config.yaml
image_size: 64
tokenizer: "word"
encoder_mlp_ratio: 3
decoder_bias: "all"
decoder_drop_path: 0.05
decoder_kv_group_size: 2
optimizer: "adamw"
max_steps: 12900
weight_decay: 0.5
Rows from block 5 of the image encoder of a small image captioner, named by matrix and row number. Rows with one number belong to one neuron. Each number is 500 + 40 x the weight over its row's rms, rounded and kept within 0 to 999. All counts start at 0. Numbers have three digits each.
Before each neuron's rows are labels from the 100 images, of 14976, where the neuron reaches its largest size: "responds to" is what is common among them; "colour at peak" is the nearest of a few named colours to the mean colour under the peak. Only what is clearly more common there than usual is listed. The data: scattered letters and digits in many colours.
# gate: MLP gate (encoder.blocks.5.mlp.gate.weight, 480x160), inputs 0-159
# fc1: MLP up (encoder.blocks.5.mlp.fc1.weight, 480x160), inputs 0-159
# fc2: MLP down (encoder.blocks.5.mlp.fc2.weight, 160x480, transposed), outputs 0-159

responds to: black; blue; purple
colour at peak: grey
gate.30:476466549542470477530536481455550507487493484425538438484478584499580530424480550520559513535467487473546524489488452603547524481543575488572531469540456391527530446545500467489473514435480536516520460558539580467549512552493490490526538481524496459473571474462500512438480517470532482480528498448472450495492529432556497526457516509495551552449519563509450498544458486559464538553534538397466519548473423509498464466543542510555534482498522509486428518468516504466525519469460448
fc1.30:522511544514510473524541426552546444465512506348538425439447459514550548513542514504509471446524440517463570503482483525436609489553511526454474513478555519467522504461521464500514490529523504456520516509479475533364472454509558492523495504525537542453563524469463520513532492503490562430512553504489488531473479486437520555511470491448475528502538510481485602481489485467534469623453481501544546485490508539508529516509519475511487461542535511539475456475568569454493533524508436
fc2.30:522460538501459519528460583509493536501500518545524522538495538440516516460516513521553540548486453484496517462548522478520543540509504486597576485563485390551480448533520458451519506507493543460568566484531533500562465476479463429485546512501496533543439515402494492514440501495438474578529489473516538519480504501499493484543575517480493548498435577478469461447532487532467514506449513493540366490525455449541516445459427499510514555550476422541496476551542434509499444448514488

responds to: pink
colour at peak: grey; brown
gate.286:569487459552545525465467548491486529465467518581524561442577498465575504507484556523505489478480561414489544465547477489486474466562508530462427475624440506534455517509494464473513461523515451434507514500521545506502465498497614443504483495522510528492431486501542494503484504509444361526454525540506490504533522513502450478467565483531466498516543482518460435522412499511446472527508474570515532497505444493508470471534540505494509537506404452533471526528602483498523522433510516
fc1.286:486544527584587491493478567540474470474498510432540493527463552553512552493444500542463504514470513531462519444577491552490452471503510503472536465517479393545557410520468509492504498480474507487514481451594435479509545496503541496497424485448527497528435435476588434505567496534442463514527498485545519455469408523505482470515516448450520561497474579516406508511564473505506528519476458533416531473531499507493513453487515540479531481480515478396511462527540464481493485493587505
fc2.286:558466492512465569547580400463477494464498497474384474482531461434436506500578497483478534461486492492560554520472471489479469501511508465438436574577486526479462575474493488467543468502459511534491566498447500489443417444478489556485510548485525522506496477538474516529486511522505505516470485543486537540547567455463513459470448547513516487442507435482533433498423542559521469393524468531482593488540518493500482522507452497473430472521473492572509521530503547450564565488511528

responds to: black
colour at peak: grey
gate.445:545456516481529467484507443516538482453483541402512469496524450493552570516484528510537496480462502539486505544423564457514531508533552532518502522497510429491525551503501393455498532482548522531545552517487411458465523513502554446499508532453492492413535515542400494435515555480515495500500570541507491518464500496545505563448432497480423497460520467420493470448527522466542532569487483442587572547505505467491562518497427454535510525494500547519446495468513531434529512565432446
fc1.445:487499571511531497519481480447505498451594513530534485491498466455499491561432550497503460464426562564558509517534576445530465495529530532515475498508452479517504463534523448454494511473542502536481517507457472507466500460477554500541521415429500492491453440590508524494541508495537430442438469583549494476471506509491575490446432479507548508496437458554532482525492440442499510485473501448426637517480478443475495518531502523546548489484467536527454473500550462450526587463424489
fc2.445:461540481473503509546499430417481543454490416481480412491436564547501496456553515542524492535477496506522490595489519525493562528480509444533499483530509491509514444549527514551538453494447492535562449492490536535485508524489487473507517521565506493440588562418501518477485463543499490568528538400488461496531495504530442448503569381488466546465568511525444513486480517551484549518504532531531500514466501526558485455488411503478525464491545527549579547532454544535502488491602524

responds to: pink; white
colour at peak: grey
gate.461:462509503534544469535558555578439491426453428581478502511422455582517515496481519456527420500415529470485541499477467452508497481489480471499446471485517494458538559472521467535486535456524495497501526573439501450366474481487441437452505466475471516532486492592528530476500531559492492436585513530590528444475459511476487442512458499496456481534506499532523583491444531482494517456506444458490492468472470589427488434453533547473500497489532498495459540508526519494528492517463478
fc1.461:444505503540511527466500510506471522510514549580589473555525529515480429508509449529486495542533497534428527496498510480491448500482430549494492445421503496481514556472587504464480515529521485487444454434523567510519512501532474527521458479501486515527521534356523506586556425491507498487457470522541547447559398583545574531518552485541539459552487537450510450489476510458459476460560534476499496534514488398502531503518539462504501496512510523542512486500425489386546507472482520
fc2.461:578446490507549508551453529457543549511512525474505469515483472455475479493407507484452570533500459576520469487511524484546543494526500485476573544499486518490451433536519545445477480538502545518531466476517421452533477527491470521394528508419463542489521480558471554520516528447481480492488531465520447567487517493532456562476498464530509519403470446416486446525500482460516448530523465520524477472477578526544441438543505433504441521496555462554404457541433544501500440539547546

responds to: black; purple; blue
colour at peak: grey; brown
gate.466:506556530481462578492519521504472506534466486416554542537475537518470528495517467486434494475546538522551508459539496544527551560537438470463494438389484520532510475458506485587537492550498501523448509474600539488436497440545477487440453517527475460492456463485516501480476481527494553526478500482508402523533491571478462487507426560437601487431450535452452513583473469522517468509493517543547550576515501559591509463454484539457497500504430502470439489513503467547514499520476520
fc1.466:490476545495525487473475478527388469458514520584589566533445459501541556485535437546510503557477482565493474601500532420558562484510463417506504483439517468511550493539503460468458517540484548571571578477519491493459504488505538423529510511519491519486502455525460513493528534565473459474533524489497475501568466542466568509491488471447420571499419517469492451527524461495493471424503482481488501549511555473571550447500443465538548500482502526488415523466471469533471509552510501
fc2.466:435523537506412471452453418477526504564526524376487531498537580513528481563480526480497507521535482405494507439496505479520489500501516466485490449540443512509513509538572445520563491508505493463452438500483534498514545493509508544534463600510503467578464534447500512520499496485494490470522541539474515449535499540470507490460554539514488532497461503420455529480428524414390480486453523488511581533529519527485463447476450488473475457534530571580594553545497520443534493481532490

responds to: red; orange; yellow
colour at peak: black; brown
gate.416:511466541549418525538485472462494551551524536441476533446431558487474511548515481496501540532563545554534493534491505565482426496456565490515500478576502547543498439441552424504446485537486483465524510452453516560539456530448562471542513474554509513491507534489525573486430506554522460472512416430485471474465428512470466489483491529536506490503502437448533557502518506479478536493522462487543548572548458483557527473538487580448529452513405519447449523522536408515532478451539509
fc1.416:515469489460562489495497471552428486470477528464462434473555454435494472420504498459433547486482498402510469521473538553453604462520473513485431524456544484511492607505463485505471508473455630516479505486521516453470459499565409428522511463483519468528452497449484468464597480449506563527531549536514522478496536477554444498512483538475492471526568473505533469558476504510472513516499490544548551509501513540502560486502560485479496516539466514543559480577455518476534429564500475
fc2.416:490477482513495480487539557498496521544496456478463523561499541552480559386513505557485483489424422594486506535577561482542488463462529523562518532494527442520519484513514524559491500440513442532468459514449480551523566529572488505468543528481483441437493463457513472415451442467529476562536437467506532537491501482564535454527493499523553495507567553547538389468526472487579493484465530468522427499481466485419485525486471469534527447552540518476454512502469525521450533515539568

responds to: black; purple
colour at peak: grey
gate.7:494499541457543550531434523451551549562555563449568435496393562568524452493480470551483490534415531553441447490497551504564489512467476484487503503497540478482472443533543527481486412483471536495525453522506450515576538552476517532541531485474534521502493505548504459507564453471467492491511518523476571523438494477465526541502490513572525500425445455464533538465528430489521464442426430464448505490547501525504467498438465478532449499438494468492568437474495418471518497514554518
fc1.7:523552500479517509512478554566522486466523486537496462480506538508571504549457489500478468474530499559454496500456516545437532448493526534540543462453528410456498463436469455515458466535484590507530428476549494460523551538479474436568482558422577499525398512423572500471534471494493525473542517505476523452417499573507463526521542473439514512535544469482505519446521560501444529555456478502527476484621492499490501509403548498484508554529473514465523483449490438434487491555497480
fc2.7:498520428506518521473453407439483471559487538449543473486461497552504429448533528557548465474480443464530454524488536570505540555492493444464506467479486517482509521550605487396529480410471502478493534481512458552600496532502541497555453500563473505499527499553443472476473513503486480446485551491467479533570521484522543475484541523505437563437526528433526568534546414516479542527430517553455524511507488485502464513483460464473540509503514477515601497542529504474459524487579558

responds to: red; black; purple; blue
colour at peak: pink
gate.165:501530461520498571485439542499484575467452515563478496510421474567469537538476480524492442522576471502568488537486510521497505469505465492518469422540447518472525539501561456503433520447445500460535457420417533551517510496519512451527504501549497484444501479509565566525483493519519493488503473480505450502569467578478513497528505504481545502469461476513448555493547519440467589491449417523489492491561505532510547527510492447419529401574426569452488512523534518465495548451522596
fc1.165:520551508551493541454487525500571524494569527444499424510455460576495558515510539526462469510493526485522534457512499515494495495488436493481512461509456440458521488468544550499467529505367510515447552446410515518495463508479561511506544507483535526481518481535565576511504499491495496558478491475499450487559506478412532499547421528507555461373476496528454538514500474476481519461454378543474567463516511503506559538544542504506477435545466498506539467545584484473508565527546554
fc2.165:497532437513545534549459502464504497421487584455552474455466458544494462500557500514502551453499527465529537558476437482528481496570488429498431483499553522466565563533462514461550510489458535500505437511604432535523457527482517506522497472613515514487496456541406440465556549500509553471445493453479473527500491461512513515511452513504460512479554504497535520550537455493509483447556456553452517485490552544520454515504528528510474486438448527500558488574508491429509627495434497

responds to: red
colour at peak: brown
gate.193:514509513511501502514584506513539479503517566505506544445474460531520524571426536557549477530459492496514521510508559447462521509518483514441483549487435503482498433505502511436441477487413425510578491515467481526454478497499562494476510488480455493473510508491527464524411508512506472430497495500546525511570551532431577475478499468444473569434519495465462532429507516475500479512527477557512514463575501532371526579489417497456488454458552465455426540459562507590516518504512561
fc1.193:488514566485459489463461425432423533499541471524499495572564505438503454533483544487510486488515563512499473473486511489532446510526456516538539470454501426592509490549493492491499494501563531532510506485556469395557449474449483499516538431502524522552503457496437483479570462507479483500518562532486507437430482488595485472497516535504518462548470558502458436534487452506507485491409492476521478491511503505555456428436571609529516525507572486457496533520488425486577455481458437
fc2.193:502495453511529514487523444554507395478497485450472504526450476547492525503466512496568453495461478530411543478497580444499451509507504490520519478494524483502528515504512491453541497424518473563453568515502490534518435395517587527526458558484508478535496485468503470496496438540542526505490599509481574534494437527489542458475500563474491470486461528543445518434516516490450514441451485471522578486538476445402493623457427554479464480474591496500517538553555528499486474486518473

responds to: black
colour at peak: grey
gate.161:484494452597568474547521487519521569441458489534470480503545541509540441576472516531516470524549483391481537487456495487495511485542452512533493457495467494434529488527480448493534548498559545424488483540541535472442496492513468494442499474548546477558502545517531525565551447427534508425534494560562531484484483470496480480455525527518557496537405515534484571507517494538480490518442462467369547476476461468468514450518530481450536462546489511457496478569503485557562544470427461
fc1.161:500550469466583449506460516451489517508482526555540492589518410516460513542464429533487504436522428448507445558434531468500524487499439481511544572450509527471486490530483465505556512397570522523551416499521425492487516553493445431516510490466498590495460534569499500515491495493503498521553525512487518487465507451491460525463550465541438526502481499489474461514500440503507513410465418474481532431535538535591474498462427478502452492509533464601491500496477544446487538496472481
fc2.161:485479509508465411488552494504557517452500474444496529504539567506469504510469494559563492508485505526489593435528479590503544498602473554513467481489489475428534478469483464506470567531525504456479481485499487508414563486480478525475528488504496418528467467465567500510488449451566464364478450493524474481525465492506517543514492436496486549509487503525454609540516505559486481499485570516434525483390484536435470527514512510489520449484526541507565490458500473561435473560542449

responds to: black; blue
colour at peak: brown
gate.317:563562517517578494532511509512512524475517508353522423477464522508524537486469512459465510527489501502445506437453527570549601549517511475459522441507487466476497439476464513520448473460485547477490486561538504505512468520506414491459461485470504539549522559532430506457538563456514484477485524486561470512445495435500474488565423560520525552451495530532486551528538467534609544574491483501481535509480459532514456480582499480477483530562507457440518434521540529503482432544521452
fc1.317:530547540497436506543507442537499455493524488311470441512459460445499486477514504532529494546496461522433588507463483617442508522547519497500485510543520510522516426496504526567458486451445448512503503515565516526511475484525527538475526523474529550487551504476460497472500479468497545489457455542453482525528491445488521497517462519438541522519536523522406514449502525582512578526520529521529503585551447411482476559502523500545454451462491525492478550438489513511489469495553441
fc2.317:487473446491458501489474567528494496530503494706545589522517484511509443475461515484533549494495481542492499514592535395559451479482470503568528562468506462522515457474552556469490523536519497519538446508482523495573459486498462430447486508437480493469496482506499473496474525507461462564534524488496499566486480488571491491505564499511518468458490538477499424426574479517440485483515477535506436487506508535503464508481444521485482547450586399525465496518529504535485480522446530